From a checkpoint of a small audio-text matching model: 8500 steps.
Rows from block 6 of the audio encoder of a small audio-text matching model, named by matrix and row number. Each number is 128 + 24 x the weight over its row's rms, rounded and kept within 0 to 255. All counts start at 0.
After each channel's rows are labels from the 100 clips, of 14976, where the channel reaches its highest value: "top examples" is what is common among them; "peak in band" is the frequency band that holds the peak. Only what is clearly more common there than usual is listed. The data: short pieces for a synthesised band: melody, chords, bass and drums.
# conv: 3x3 conv (encoder.blocks.6.conv.weight, 384x192x3x3, each kernel summed), inputs 0-95

conv.119 [186 143 130 137 165  89 101 145 145 133 162 136 137 109  98 146 137 149 112 159 135 115 128 103 139 124 107 121 130 204 141 108  99  87 149 155 105  91 119 105 120 124 132 121 126 128 109  97 114  93  87 106 114 119 104 118 142 141 143 111 102 115 142 112 104  98 166 113 107 127 134 125 124  97 126 121 161 120 130 150 132 119 142 134 109 134 124 124 131 120 131 164 114 116 128 202]
top examples: bowed string-like; tempo: 100 to 110 bpm; tempo: 110 to 120 bpm
peak in band: 1000 to 2000 Hz

conv.77 [122 114 126 127 118 147 125 127  98 143 180 118 142 127 121 118 117 189 133 128 151 141 156 142 174 135  78  90 119 116 135 102 116 116 145  87 118 129 158 154  94 116 164  67 165 113 142 142 119 172 162 147 120 142 140  77 128 106 118  69 109 156 113 137 136 137 121 108 157  86 163 116 122 103 172 147 109 128 119 148 122  71 137 162 136  82 117 122 103 156 137 153 102  83 142 127]
top examples: reverberation; text has "room"; text has "reverberant"; thin (high-pass)
peak in band: 1000 to 2000 Hz

conv.312 [135 154 127 156 119 131 147 145 146 181 105 138 115 128 131  97 119 133 136  37 154 142 151 164 126 100 110 119 106 154 152  94 126  94 119 153 156 125  79  79 130 110 156  95 132 139 146 106  81 131 119 107 132  97 144 139 126 165 133 119 124 141 133 128 155 137 124 102 135 162  86 125 121 160 145 118 109 165 109  74  99 147 109  99 149 122 134 117 167 131 127 133 128 153 134 173]
top examples: bowed string-like; clipping; text has "clipped"
peak in band: 1000 to 2000 Hz

conv.128 [ 98 112 130 113  85 115  95 144 144 161 194 109 103 129  83 134 137 130 158 132 118  86 138 144 185 113 114 160 119 134 130 139 152 148 132 141 109 129 113 131 134 143 136 126 105 127 147 115 149 171 145 161 109 192 128 132 102 115 135 107 151 152 142 139 121 159 128 125  79 143  76 115 132 128 142 146 107 129 114 102 145 121  94 155 132 148 157 134 124 128 104 160 129  95 108 161]
top examples: tempo: 70 to 80 bpm
peak in band: 250 to 500 Hz

conv.32 [129 124 139  86  95 114  88 103 131 121 142  85 127 152 135  71 118 124 106 151 143 157 119  94  98 155 150 114 142 155 111 128 114 138  93 119 137 142 165 131 161 148 144  88 139 108 151  96 122 124 148 137  83 162 154 135 131 123 143  94 162 143 155 102 149 121 129 154 107 129  95 126 113 109 131 170 113 133 114 193 138 138 161 135 184 136 118 115 124  76  96 145  95 139 114 138]
top examples: tempo: 70 to 80 bpm; tempo: 80 to 90 bpm; piano-like
peak in band: 250 to 500 Hz

conv.329 [108 120 127 126  84 141 136 142 122 138 136 184 144 158 139 154 171 109 108 114 148 120 103  92 127  82 146 131  93 148 123 195  94 135  72 114 132 152 143 112 111 101  71  90 144 148 113 137 123 145 112 104 123 121 137 115 128 142 121 135 117 134 138 118 165 151 134  87 116 160 131 154 123 116 122 147  83 169 120 119 150  81 117 122 134 156 163 125 152 151 115  88 102 108 148 164]
top examples: vibraphone-like; melody instrument: vibraphone-like; tempo: 100 to 110 bpm
peak in band: 250 to 500 Hz

conv.45 [141 116  80 112 146 158 121  85 180 145 134 140 168 155 131 116 136 136 111 124 120 139 173 154 178  88 102 152 127 131 135  94 153 132 121 120  98 101 102 129 146 114 175 110 164 124 111  75 128  94 137 127  91 158 143  96 115 112 144 128 116 149 163 131 105 123 130 124 129 141 107 121 120  96 155 114 179 138 133 154 131  80 125 118 153 117 137 161 139 174  92 129 157  91 101  97]
top examples: reverberation; text has "room"; text has "reverberant"
peak in band: 1000 to 2000 Hz

conv.227 [158 138 146 136 113 109 135  93 122 111 149 136 149 127  84 141 121 154  96  91 132 125 127  77  90 163 149 128  95 119 114 131 124 128 111 118 146 168 100 108 140 105 151 142 128 121 142 132 140  76  88 112 111 133 147 131 151 148 136 138 167 141 133 163 102 117 155 112 135 141 142 158 151 161 135  95 171 166 107 115 136 107 125 155 155 144 157 143 135 147  82 125 153 136 121 188]
top examples: tempo: 70 to 80 bpm
peak in band: 1000 to 2000 Hz

conv.291 [165 147 165 100 140 103 139  80 103 170  80 145  83 103 119 113 100 172 116 122 105 116 173 133 136 143 104 170 146 137 132 119 123 143 121 104  97 125 132 121 113  70 123  96 166 112 103 100  83  89 156 130 147 169  90  86 117 111 138 162 112 154 126 144 133 114 121 115 141 140 143 122 155 110 115 146 184 118 109 100  93  92 158 132 126 139 115 124 100 154 124 143 169 124 104 149]
top examples: reverberation; text has "room"; text has "reverberant"
peak in band: 1000 to 2000 Hz

conv.344 [154 148  88 109 136  92 159 136 131 101 165 114 128 109  98 147 148 137 128 155 125 133 132 151  96 123  94  84 145 127 128 105 110 113  52 123 120 115 147 125 125  90 121 100 153  98 117  94  91 136 152 104 138  66 107 101 121 135 109  94 116 111 145 161 133 127 108 153  99 120 160 163 155 141 163 120 152 117 135 122  97 120 168 152  96 109  97 132 115 145 136 108 129 174 133 132]
top examples: vibraphone-like; melody instrument: vibraphone-like; muffled (low-pass); melody instrument: marimba-like
peak in band: 4000 to 8000 Hz

conv.208 [189 136 148  98 134  96 123 115 119 131 158 153 124 101 139 114 143 123 132  97  95 145 125 141 136 128  91 139 121 132 109 158 134  76 141 107 118 128 111  81 138 143 121 125 135 169  81 106 101 100 138 146 110 138 127 179 148 134 135 115 142 143 130 116  90 136 178 130 133 120 116  98 146 163 143 127 149 101 106 125 107 157 132 144  69 128 140 146 120 111 103 116 112  93  95 171]
top examples: bowed string-like; melody instrument: bowed string-like
peak in band: 2000 to 4000 Hz

conv.113 [128  81  94  98 135 142 181 150 138 111 146 129 174 132 195 122 116 112 123 118 114 161 110 122 114 114  99 130 152 113 132 114 113 203 141 123 124 165 122 155 119 135 107 102 172 133 115  91  89 144 123 132  79 120  85 155  98 154 118 114 173 154 148 150 157 142 118 150 148 159 134 176 154 138 128 136 145 105 140 113 123 109 129 148 131 106  75 107 120 171 125 124 122  99 168  78]
top examples: bowed string-like
peak in band: 1000 to 2000 Hz

conv.108 [151 126  83 135 121 107 141 153 158 144 193 133 118  82 103 106 146 134 183 120 133 119 139 151  96 100 143 112 140 119 118 137 123 134 122 152 137 156 136 101 149 168 134 139 141 127 155  86 127 134 166 132 113 153 150 135 155 126 155  75 136 124 137 179 144 116 128 140 111 120 143  98 144 106 155 110 136 140 140 137 119 131 170  89 102 124 168 116 108 181 107 114 110  85  96 154]
top examples: vibraphone-like
peak in band: 1000 to 2000 Hz

conv.99 [157 159 114 174 133 130 115  85 146 151 121  80 115 131  89 159 100 168 125  90 138 153 111 126 142 143 111 128 116 137 115 110 153 136 105 161 129 165 157 156 139 121 106 120 136  71 167 134 126 114 145 148 126  89 124 135 165 134 110 126  90 122 123 140 116 114 150 155  97 114  91  84 112 159 129 114 143 113 199 188  99 132 109 119 121 152 113 144 140 124 135 122  69 108 148 147]
top examples: reverberation; text has "reverberant"; text has "room"; tempo: 80 to 90 bpm
peak in band: 1000 to 2000 Hz

conv.226 [109 139 127 130 160 137 117  86 104 142 137  88 104 154 114 123 110 175  94  76 158 142 117 117 167 163 114 124 133 109 101 158 143 175 144 121 128 145 139 143  96 106 126  79 135  63 145 172 126 113 138 165 107  91 114 147 159  75 120 115 107 115 122 143 121 128 116 110 149 147 115 108 148 149 109 122 124 127 137 135 103 152 128 139 137 158 123 129 107 141 163 124 119 145  94 122]
top examples: tempo: 70 to 80 bpm; bowed string-like; tempo: 80 to 90 bpm
peak in band: 1000 to 2000 Hz

conv.12 [132 134 111 136 119 149 115 121 119  89 107 100 118 120 113 118 112 130 105 107 130 139 145  75 131 165 130 160 117 117 132 153 122 154 122 144 124  98 116 166 159 166 119 111 127 163 134 102 115 171 141 145 128 182 120 132 116 116 129 167 118 151  99 119 124 138 150 122 149 133 130 122  84  87 121 115 112 123 113 176 135 150  87 126 103 122 150 117 121 131  95 146 131 121 151 111]
top examples: tempo: 70 to 80 bpm; marimba-like; tempo: 80 to 90 bpm
peak in band: 2000 to 4000 Hz

conv.365 [113 140 168  81 150 148 118 143 123 127 137 174 110  93 118 142 135 151 151 102 164 142 103 137 135 136 135 119 147 142 113 117 125 102 108 105 151  96 142 102 136 128 108 141 133 164 112 146 104  65 122 120 130 168 125 139 112 143 175 124  95 112 156 141 145 129  96 142 121 107 145  76 138 127 115 159 109 110 128 114 117 128 129 168  99 150 129 160 119 126 118 163 136 174 112 159]
top examples: bowed string-like; thin (high-pass); tempo: 90 to 100 bpm
peak in band: 250 to 500 Hz

conv.244 [130 131 131 155 121 173  83 156 148 161 121 122 113 127 150 153 138 125 129 136 129 118 141 117  96 152 142 149 132 147 126 106 143 180 102  81  99 102 138 116 123  88 154 101 133 148 149 101 144 121 102 132 123 116 122 139 126 127 148 113 138 130 141 139 132 174 137 118 113 149 160 112 173 121 148 137 149 143 106 121 104 118 138 178 108 141 167 141 109 121 116 140 163 111 139 134]
top examples: vibraphone-like; marimba-like; tempo: 80 to 90 bpm
peak in band: 1000 to 2000 Hz

conv.48 [108 166 119 153 141 101 147  89 104  93 150 149 142 143 120  82 133 139  96 113 119 113 107 165 177 120 178 136 157 142  95 144 104 128 130 111 156 164 117 109 142  94 143 133 137 145 136 156  88 157 134 132 115  68 112 102 146 141 132 113  58 128 119 158 170 119 128 122 146 118 134 107  85 130 117 131 132 108 115 108 132 130 185 145 143 158 145 119 104  79 106 107 130 125 130 123]
top examples: tempo: 70 to 80 bpm; saw pad; tempo: 80 to 90 bpm
peak in band: 1000 to 2000 Hz

conv.197 [ 65 152 129 117 118  95 158 115  96 187 119 142 134 159 130 123 149 134 140 119 111 141 124 157 114 124 177 114 120 115 159 112 143 117 146 149  76 107 134  90 138 129 125  95 146 148 160 149 110 121 116 156  86 129 117 148 173 132 118 121 141 144 115 169 156  93 157 123 100 144 138 114  96 145 121 102 126 146  80 123 142 140 155 103 172 153 104  92 126 130 128 155 117 166 126 138]
top examples: vibraphone-like
peak in band: 1000 to 2000 Hz

conv.30 [147 148  77 124  83 106 108 111 135 185  86 119 163 106 136  99 122 142 120 154 146 112 171 150 114  98 120 118 100 150 150 131 161 127 123 129 118 107 121 134 150 126 140  93 134 143 135 120 157 145 150 134 140 188 116 102 129 102 156 108 143 109  96 116  74 139 118 140 177 154 176  97 187 180 127 121 143 147 143  91 145 106 136 159 121 123 129 113 121 132 139 138 161 161 152 142]
top examples: reverberation; text has "room"; text has "reverberant"; muffled (low-pass)
peak in band: 1000 to 2000 Hz

conv.22 [143 105 122 169 142 151 120  78 102 131 120 143 118 151 141 125 140 155 159 109 206 177 111 131 107  94 122 125 139 152 124 105 124 130 123  81 148 131 158 141 142 103  96  91 102  88 123  97 128 107 128 106  91 103 101  92 163 111 165 168 172 112 131 133 147 160 122 129 115 150 148 151 117 104 147 100 156 130 168 110 146 107 199 158 168 116  88 145 125 134 156 119 113 126 150 100]
top examples: vibraphone-like; melody instrument: vibraphone-like; marimba-like
peak in band: 4000 to 8000 Hz

conv.217 [116  98 195 140 126 160 117 169 149 165 119 160 126 114 150 133 166 152 153 143  84 113 111  92 126 177 126 119 129 150 153 167 154 103 105 131 133 107 110 155 138 126 161 134 127 117 100 115  98 151 113 147 123 131 144 141 159 176  79  97  68 121 115 140 171 135 110  87  98 130 114 107 138 124 144 118  93 158 173 144 110  99 148 146 118 147 134 103 120 147 160 120 137 153 142 144]
top examples: bowed string-like; tempo: 80 to 90 bpm
peak in band: 1000 to 2000 Hz

conv.375 [135 129 123 115 182 138 119  96 139 149 125 187 160 143 143 110  90 144 120 156 129 117 169 159 148 108 124 138 146 142  93 114 111 158 122 118 103 124 147 113 146 118 100 162 113  92 147 104 165 102 157 144 132 194  86  83 107  92 153 133  81 138 121 123 111  95  91 148 129 150  90 125 127 131 125 144 133 144  85 117 144  88 131 136 101 106 136  80 121 191 129 104 170 127 157 100]
top examples: reverberation; text has "room"; text has "reverberant"; vibraphone-like
peak in band: 2000 to 4000 Hz

conv.136 [129 121 129 168 172 111 102 109  77 127 100 115 156 138 129 139 112  99 116 107 125 137 144 106 112 157 111 165 142 145 153 137 141 129 116 132 124 177  94 124 152 179 120 130 169 103  78 128  98 128  84 157 113 170 116 126 179 112  98 149 132 103 128 151 147 139 147 130 174 116 114  83 135 151 128 140 140 133 149 130 179 127 120 158 160 120 135 117 154 123 106 169 139 184 131  96]
top examples: tempo: 70 to 80 bpm
peak in band: 1000 to 2000 Hz